Weights of a small sound classifier.
Model: mfcc input, arch ecapa_tdnn.
Rows from block 4 of a small sound classifier, named by matrix and row number. Each number is 128 + 24 x the weight over its row's rms, rounded and kept within 0 to 255. All counts start at 0. Numbers have three digits each.
Before each channel's rows are labels from the 100 clips, of 14976, where the channel reaches its highest value: "strongest on" is what is common among them. Only what is clearly more common there than usual is listed. The data: Morse code for random letters and digits, with fading, noise and interfering tones.
# c30: last pointwise conv (model.blocks.4.c3.0.weight, 384x384x1), inputs 128-191

strongest on: speed: medium; reverberation
c30.213:135141115114149155127128154137125123113101114118103117135106123133108121104110117144106098115121138095116121143097129129134147136160115134123116104087150126119147115083163088148141083172112158

strongest on: reverberation; speed: fast
c30.277:143122099110135115112164115106103125146115151177130127130129133144159139136123143122115115108155126147113133103168123105146107114144139124108105148113142139101128133116135127141132168102142143

strongest on: reverberation; speed: slow
c30.96:133136138154135119138164148158099100140125150146117119123139111111176144115152119127110092133169150108116152116121155110152131127122136111151128147139149126109103146113109122137106120149135155

strongest on: speed: medium; reverberation
c30.80:153093099112152115140123152152157100081186110090157131161124172107154137075148102141090114116086144132130153099055098157134135074109130155127103153170150150128143160092108085108154065154161144

strongest on: speed: fast; reverberation; mains hum
c30.329:126110140109147085126176144121089159159131144142120154132160129138128147150154145086165141099141115174109126138139107170150133130154137124097111145127147146148109142172154150131135144150155131

strongest on: reverberation; speed: slow
c30.126:127129127129134107159160179137159110138131152126140104116148144132138135140156142159151123122125124122133138089120144120128114129118128148179117152126138123129160116146128129112092116158114162

strongest on: speed: slow; mains hum; reverberation
c30.351:138170134146127139122143165119144130111099115101126112123117121122152135113145103164163126119158113138108124131080154181127120137141088145178110100082134137118137142152146119127131085148135099

strongest on: speed: medium; reverberation
c30.39:103140099115100104124122156112109122112091152116081116096126090154140093116135116109114089115167125091102110135113118148132109096136090098145092101110108141121126116098149074152086109122108120

strongest on: speed: fast; reverberation; the character "5"
c30.336:117148090108093146104120132079133169131105170138081137099114138143147109123126123088141092139149102143104112127139150129127150149126142140104110112106100114087098117151144131146097131123126118

strongest on: reverberation; speed: slow; mains hum
c30.334:121118129149141121179145151147142093134120161122147131146156168141132127125135142123114092147160147125127137127121132117138138122133104116138122143132148162133111128112109120098103128140108168

strongest on: speed: fast; the character "5"; the character "6"; the character "4"
c30.95:120096119174085128133121154109141131162095128157137115090153151096121099149149148163176129128109107106126123130159134133102094127121111188157120126124119095111155103177165146103101151131083124

strongest on: speed: fast; reverberation
c30.22:147113098095170140123159123147149099123165122115151119173108163129127138110124119094123130119124118178116161102102131132150138114138138133098100173154127130112115162128085109127146103136157133

strongest on: speed: fast
c30.238:183151125119199134154149125139140132106122124086103094203109143101096145113132125154136125142149115083125139101104151119122159137130110158142148132126155108112150122137132099131176112136098161

strongest on: speed: slow; reverberation; mains hum
c30.91:134151128116152077135169126168101083108130105137113137164113124090100146117153102095097141128142148125113140121124160098171116142115108126124125134158155139147121118102128103098119097112117128

strongest on: speed: fast; the character "h"
c30.27:121182122170162138164075118121182107151147150109123139154122171125100114128129161146100135133132120056140137124124160106121151095133094134126140128135118129135163114111124147124143131114121172

strongest on: speed: fast
c30.82:074109110102105114018115102124047166140134102141106116089139099142138096144097123109175155063145066120128128142135099130113087171139145099072065148132086125159123142182132142155089155125165067

strongest on: reverberation
c30.377:129137149089138160158153126122162107158150174123128131133135111138148142168123143083133132177121135139156122106159094161124139105145096081137151146116139149143099150129090128125143161144156145

strongest on: speed: medium; reverberation; the character "h"
c30.172:111143102094153130087127125152108111097150110102133133156142123144134106102132089138108129137146101138129169158092122157158141130126109131147086156159113174113136176112128095143133101138192110

strongest on: speed: fast; reverberation
c30.93:112145115078065169112140137108114154114119151117110129092098094121132136137144113137191099129107112107104086128123111136112073134100161134118085103107090143101093109189141101125116114125140082

strongest on: reverberation; speed: medium
c30.176:142125168146120130145113138113113148134123138139121119128112119139132127103157121180123091144148148088122129133132140128118130102128129119136158129130161153117142136112165128111153120087136133

strongest on: speed: medium; reverberation
c30.8:117128130126134148133142132131139099102132155119130133139138146152143129108136112161107115134133130120114129131092126124121139125138123137113119120105143151130150139102131091124144094128128144

strongest on: speed: fast; the character "5"; the character "4"; the character "6"
c30.324:120123089121084096133116171082123144142085105150145138084149120104080114142140140151159139131118131108127107112133107140103102140136131188128106119128160085098140112162128128096114123148110139

strongest on: speed: fast; reverberation; mains hum; the character "c"
c30.99:133136094083152098088143106100090168166102141151103134137138128159165131139115150105144089126178078101116126151148114132133115167170102112096085137102152135124136144138170141171136160126170137

strongest on: speed: medium; reverberation
c30.41:078163107106105105116144136147107097107131119121144097099153120114146088108144102125099116087137111116117141105111109135142101091117106095107035125135083135111086156099131118122083117130161112

strongest on: speed: slow; reverberation
c30.291:122091139123150179120118135124200118117174126094131112147103181116132105126119134125094125119076132118114119118098121120118127098127107129096091110109113125103142128095146089152114115105120156

strongest on: speed: medium; reverberation
c30.84:126157126110136115133127148136117083108148101121143111144170124110112105114138106147091121107106126090117129115104103152133112104088103131134075114138141144115117153088116120116147105137149146

strongest on: reverberation; speed: fast
c30.118:168152099105137125135145136155117122104117134129143120166122130091116128103132105136143118132140129159089144088111164129141123149113147141133114156159150122099124127156115104100149109130123128

strongest on: reverberation; speed: medium
c30.11:149116108108129124141119135152129114101109130133107136139108089120112117111118115126091118153107160113109103121111101102118118084102126143122110112124161136112119100093124099106123090133078120

strongest on: reverberation; speed: fast
c30.35:117115099138096121117151164129109134130073108125127120101122096063098098132188132155162092116107135083111110100143123116083088135099130147137111124124105080096128080164120130088105147139107115

strongest on: speed: slow; reverberation
c30.379:144137125172127133129147136106118148136126123162110079145110091138119116114125102142163109145124139103155101109143083138093148129134098158151117122117125112120118125157123147149117128145129111

strongest on: speed: fast; fading; pink noise
c30.216:156130157142177096084156097155091146155165093152142092182142130143101160152134144148177176125137107148109155114156116145155151158131160143117129158161148123156137166189102167143194149101154121

strongest on: speed: fast; reverberation; mains hum
c30.165:111132107126096083090110133088107141142097142117081121069096084123153141143122124087116134128133120173177114089130121145125118060172131109118128133100106102129065115115098120090094144149132109

strongest on: speed: fast; reverberation
c30.215:108166107153127104144092142125123137181131134165133132121152126149135100156127154113126140125119133111138116111155144159120121102151108102164086117135128145122117106128116187158124166131113141

strongest on: reverberation
c30.237:129133097132087136176114140095132146154125142177160163098166111120119150162152159155149117140095161115150115140150123116090117149127144143147110122136158145112111099156124155119130145094113152

strongest on: speed: medium; reverberation
c30.332:157054131094138124109137139124142123113136121118108139140102131099117132105125107150129132179096131132110130160100082120157168107098092139145183132123154135131152127121158091127140083169101122

strongest on: speed: medium; reverberation
c30.219:127128120103143152162130123141132101121129122116174122134135133153146127121148131149094090104144116114124136098118120126119122093134121124137117123133128149107095153096097098118131117120151149

strongest on: speed: slow; reverberation
c30.241:131142097135120102116108135138101121093087117100099103119126136164124126104149102119100090116153084119113161170111147146129137172098106114136114134135109130097152128099144104156134101140131102

strongest on: speed: fast; the character "5"
c30.263:100106123104149161103112120157140163114214133114155151127102141123139110116130116126147136079114123179109139151114091168198107148148128092122103175177081175117119179153148117177105123149181102

strongest on: speed: medium; reverberation
c30.267:141108111126146152142146149120159118111141137123153130157151157140126141110139120140116113112118133132117150127097106127137146087119124137112099146121149129120125155110143093111165090126142146

strongest on: speed: medium; reverberation
c30.83:122146133103142137142101138134131118114120085112133123140121146118126097094120114172102084107117158096103100132078134114114106114118119152153111082106164138130158101094163099107150076131091140

strongest on: tone: middle; reverberation
c30.299:119128132091125158150160209142159114117126149122161147122127130130150113121156129160150123156089151119130085136120120181123104097086107144162108115113145161131124093149111106153118111194102088

strongest on: speed: fast; reverberation
c30.144:164128101151113119139143117092132135127134140141146117121140093141115116111116115124147110154142149146137096107131094150109121107156135147121113125110152126094116138149121137140133120109150124

strongest on: speed: medium; reverberation
c30.156:128132132120140167150131150126171121091131154111146124151131152132140125104130109152132118113126131139124137109099124125147141104108108128144120129122128139123118147119143085116158071119142132

strongest on: speed: fast; reverberation
c30.109:127170117127116163150112113126165121129157164136135167130121134118137152124133126126113125160100137116152150154136168100117165120148109112164195119132115148143153114115146149131135137109121132

strongest on: speed: fast; reverberation; the character "5"
c30.9:137149115142129100159147131149106182139137119166133166157135136090121099126139122163205155132120164146141118110154142135106112196115169158138124117165134157122120129213101145109150130124153131

strongest on: pink noise; reverberation
c30.248:111087074115123155085106112114138110079112161109138124120145131116156108096141087128065116148116124103107111152083089125104138088106093138110113115108144128111151129053131085138118084120134120

strongest on: reverberation; speed: slow; mains hum
c30.154:130137135148127132128162137154099101132128154139118124125123120116158152115151109107099097129173150106124141126124141115149141112125137100133126141139157139113105150102120123134117124141139159

strongest on: speed: fast; the character "5"
c30.352:102103092130082097098098111123058153153077106172115139067152105095130108169139149130150128083109146120123111112163107095076087172115160135104076134113125074135125109158113157120110172103111091

strongest on: reverberation
c30.255:094116121096107166147147239117183131107107126116146135114133154124106087130173120162169116109100132121113087106105135151120114132091121139167086134133134107107142093164119093144117099179111126

strongest on: speed: slow; reverberation
c30.349:153118139145123137145073137137161128142138130122123151129157146098100128140131157161123138150103140069140145134122184100114127134101096151167140125135152095120205091130160151105141114130090116

strongest on: reverberation; speed: slow
c30.229:112099110142137126163147131110140120123123158123133072127131117145130130141105144090080082110135110132106110109123125117165150123153083101106127109098131136085146136073165094155139134141138158

strongest on: speed: fast; the character "5"; the character "6"
c30.283:120106073136094113129136129136090157158085111186131149088147092109119103157163143151184150097101149106136097116168098117074109163098159144112106109135126090127116106186106157127118156104125097

strongest on: speed: fast; the character "5"; the character "6"; the character "4"
c30.316:140130096163097113159135162114137146148088103168154143093154113115083130161162149156169137124095144114145136110161131110080134160111147156139105121150128114110119124167113158103101162106126131

strongest on: speed: medium; reverberation; pink noise
c30.282:118133155108154134157123131081132152120108127114116128140115148151134129098109108124084088115171143146130114139087115120120121138135136131111115091072161146134157129086137098130152085142109173

strongest on: speed: fast; reverberation
c30.23:127176104136154173142115113111199089144151147105105145147098156115126133126123136127108123122111137097118155151142166087133165096131124113120150130121102127103163113114116149158137129103109156

strongest on: speed: slow; reverberation
c30.302:133118118145148116163143176121148135151135138134138115127136126147114139151146150154144122127135121109136146102142137119138125141128120152163097155144127132116158146134123138117093148155141170

strongest on: speed: fast; reverberation
c30.272:131114098096131152124146155142177152134139158106120123114085126118134116138140139103164137159089111097133117153144113150119147112115125142142140104152096146125098092169123128158085139166101107

strongest on: speed: medium; reverberation
c30.190:121086069114143127105137135140110071105142086121137137142116136084128112103133100119088115098113146113112128097098111104138109078118116113144093150141145147104109136082074093098101098117141116

strongest on: speed: fast; the character "5"; the character "6"
c30.295:101114088125088131135093165121138137140095113149138128084141116117107063149141148155157117113084149082104062109148082141087096127085134146138051099132130105083140068162120124145106137145098107

strongest on: reverberation; speed: fast; mains hum
c30.169:121125121104092180184171197148176119137125153143163154098155137160122119146166142139125132162100170130127101138129147142112100100117111114144091123145154146124137108134096120148123116144117132

strongest on: speed: fast; reverberation
c30.85:116118142103127087108141131132098150166119113157128131126143125147127122156138157129170164105150128144129125117163098139126129131130162122088087150127142111139115125182118172135152158105122118

strongest on: speed: slow; reverberation
c30.131:138122129126124152178117179104208104153143155122161104117151148146106122155133175147133150150133121123112139117124145130138129098124081134165106146108127124104146139133139132118098125144144179

strongest on: reverberation; speed: medium
c30.250:104150072122134112111133123126074104127109147133142093136150131130144109131156123104122097104202090148091157089144147145131102129133127104113087136136128115076076148125090137119143143111154114

strongest on: speed: fast; the character "6"; the character "5"; the character "4"
c30.166:132120097173113156130118128102143156120114116141157098098122138127128102126132127117147100122093134099122079123145097122086104157125137167123080128139120113085125086141160134151090141102107126

strongest on: reverberation; speed: fast
c30.152:107130115103139142128130136080135143151108077145142148126125157103111124121140149117154083114154135145099144111138155110144091133137139113107115143103140135120113145152141136118119130136161125

strongest on: reverberation; speed: slow
c30.16:126129136120149125134145142150111128124154135137137136175121122159126122118139109124127121153147137138136129117137125124130133144118108125139115162135141113120114158122114130145115124139166131

strongest on: speed: slow; reverberation
c30.281:112125144082129147111126118110116147109102110071145103140111168151142116118103116164156155135153089115097118152110142103123142181118133135142158130098109126120169131165154112170142104138134086

strongest on: speed: medium; reverberation
c30.373:170134140130163141148162154120141130101135130109156102154138151148104154105150107146134119117160123171110153100093136127148146133134130149121131138124141127100150164136144112129166083147154129

strongest on: speed: fast; mains hum
c30.43:119159139123137151158109137146180103132149123114130151148115166136116123096102127138098137120142108075157137143106186122120128113126092138170162126141116132142184110106144131125129100141116132

strongest on: speed: fast; the character "5"; the character "6"; the character "4"
c30.14:129118112165107116162147161119142149157104124166154134095157116123105136166159155155171148109089145108146136104160113105095137143103142147147103135141139124106123111171119164105101159118120135

strongest on: speed: fast; pink noise; reverberation
c30.242:201104138115208185113153143081172102088166131087101119233066159143142164090101105149108105140075132114089129130080119105153169091097111170132138140097161105097129148111140095158189070118125145

strongest on: speed: medium; reverberation
c30.113:144094127133114139138114147113133109126130135151144128120144135132115123131175144146097089127107131114111127136124094128121122075110124138119141146138144126117117131095130111100124113127128166

strongest on: speed: fast
c30.199:189128148128151113148139096148100132159148144167166134158170087107138161158131148164130175176124170132098133134161111112125131126108141161124152143097144137149116119144115166118153155117111112

strongest on: speed: fast; reverberation
c30.52:085110100098079163104099177118135132131119101133138143080122145100146082142128136139144115103104147113124083120121114141110094134141133125117076127136138105114128095144116106148115123146123090

strongest on: speed: medium; reverberation
c30.12:102116080082137141148117127124133094121104131090122113135102149136150089105132118110079105128157118096128110117089118110138104131135073108106083127113160170123097123067092097122121089120125140

strongest on: speed: fast; reverberation; the character "5"
c30.161:122117115133104102133138135122120166147090118157131161098139119125102134158166153147183146118114144136127118128167115124076130159105164131104128103130127132118126091192115158123130150093109130

strongest on: speed: fast; the character "5"; the character "6"
c30.1:119144108163129107128078130132124143140111127147173148119134138093128089131157134161158137111119127104152154111148146136107104175094136168152107151152143104113168131151116167102114146109132108

strongest on: reverberation; speed: slow
c30.209:138110113115159079130164128186092112124148085153094134157131073095109113116118115100120135126104161128120130144118160094152116138116115134163122141179151121139110087121115102136111108130103130

strongest on: speed: fast; reverberation
c30.87:140139141132122115155142142123140145115111171130121124140101132113172148108134110143133109174120159167138124117128126127136146137123152153137141115122145109106109092136147117120144116131077172

strongest on: speed: slow; reverberation
c30.117:092131124109117147152145220110187114122111130104137130119116158136123098127154151148168109122103135117126094118114130158122101091118088110167085116111134119110121072153118108162113107188089139

strongest on: speed: fast; reverberation
c30.70:128174125149137131150100120126155084131148120107127148138094139143101126105116130138102114128147119092127140146122195088121109128140108123139135138137108145130165122108143132123125112114132151

strongest on: reverberation; speed: slow; mains hum
c30.363:133127134121134128145140159140114108146111135138132132113138129120134144124157114134118109134124143097117140145118132119143136135146127133150128159141148135137137117111127121131095104159115160

strongest on: speed: medium; reverberation
c30.77:146081139102141129110158137156127109108179099119133095170115131099117142108134085137096126121088127112162137078090086152154175073125117109114138164161140146126098160101082106119177101121165139

strongest on: speed: fast; reverberation
c30.279:161160129093161163095146110135153106124132175102115101170089145128141158135148134119116152159118106116123147119132143132106147104125130155099119118129123113129116126118086145151150130114116128

strongest on: reverberation; speed: slow
c30.47:148132112126163130156157154172096118138129139146118141147139140102142153126154123117114068128132150108118154121120164117149119131130126102168108150151155143112104125112110116125108129144122183

strongest on: speed: fast; the character "5"; the character "4"; the character "6"
c30.62:144132107090150137100113109158145180129130103093076129149073125109111120127094113140161127122083094085131126133138128114128162180119180137151125113142112120108140088156149144146137138125104128

strongest on: reverberation; speed: slow
c30.244:117161130131126134154147115088143129115164146133155124150130135140122123112120132113127143128144144143109134101118138148137110106127093115099109135119118138096110160124125131151141112115159137

strongest on: speed: fast; reverberation
c30.230:140117116101122097121141140133098142156119143150144146127153124127126137161164153139173147136126138152121132124149121140120128125124157119108119140116143138117120121179116154118143147131113141

strongest on: reverberation; speed: medium
c30.110:169105116121164136135146136136142095102156103119170123165124155114118139113141109118099136118109143149122168118108108130142136081115127150102117176144135141115127174099122097108143092123163119

strongest on: speed: fast; reverberation
c30.74:086079099111077123106087148112136126143115112140134137079133152128134086153114145104104112117121160117134095090128099118094066127115126117111077096122140092089112113105120132096099141116127135

strongest on: speed: medium; reverberation
c30.339:109110137078125081118132148096088116126135084135113114129107118097065131118103106127120162119103090150123120114126123146158119090112083133130142108090108108138141116120151092115114111160127116

strongest on: reverberation; speed: slow
c30.182:127145152169081122139101141103133130111120159145150150090198150112136143129122154110086078122114134113127121142106136092113115099113128108114136101117159100148127133101148111101122109132129176

strongest on: speed: fast; the character "4"; the character "6"; the character "5"
c30.260:151130139187144148176131139109150144140123104163167118157122140138090132125129145152148106127114156104103133145155115109122154142111126171161114142153136127103132092150165151146126130109077146

strongest on: reverberation; speed: slow
c30.78:114145127144139096153156159155139086145137143130114116134135133113158138114151128140121074124150140095113142095113133132153118105111127097161112119140152153099091126118113114130110117148121183

strongest on: speed: medium; reverberation
c30.98:145139129114185160093136180162165113110196102090144109188095170105157130113148125163149123109102100161097166110113144166175133064100108159152122161176130141102129170154104111155161111158165110

strongest on: speed: medium; reverberation
c30.224:145132174094142137140142145114139116110110132105150123131142131171120159119152120143121114125165117127119154134118121159104135114145126141115141138121137127136150161121152106135156119133144115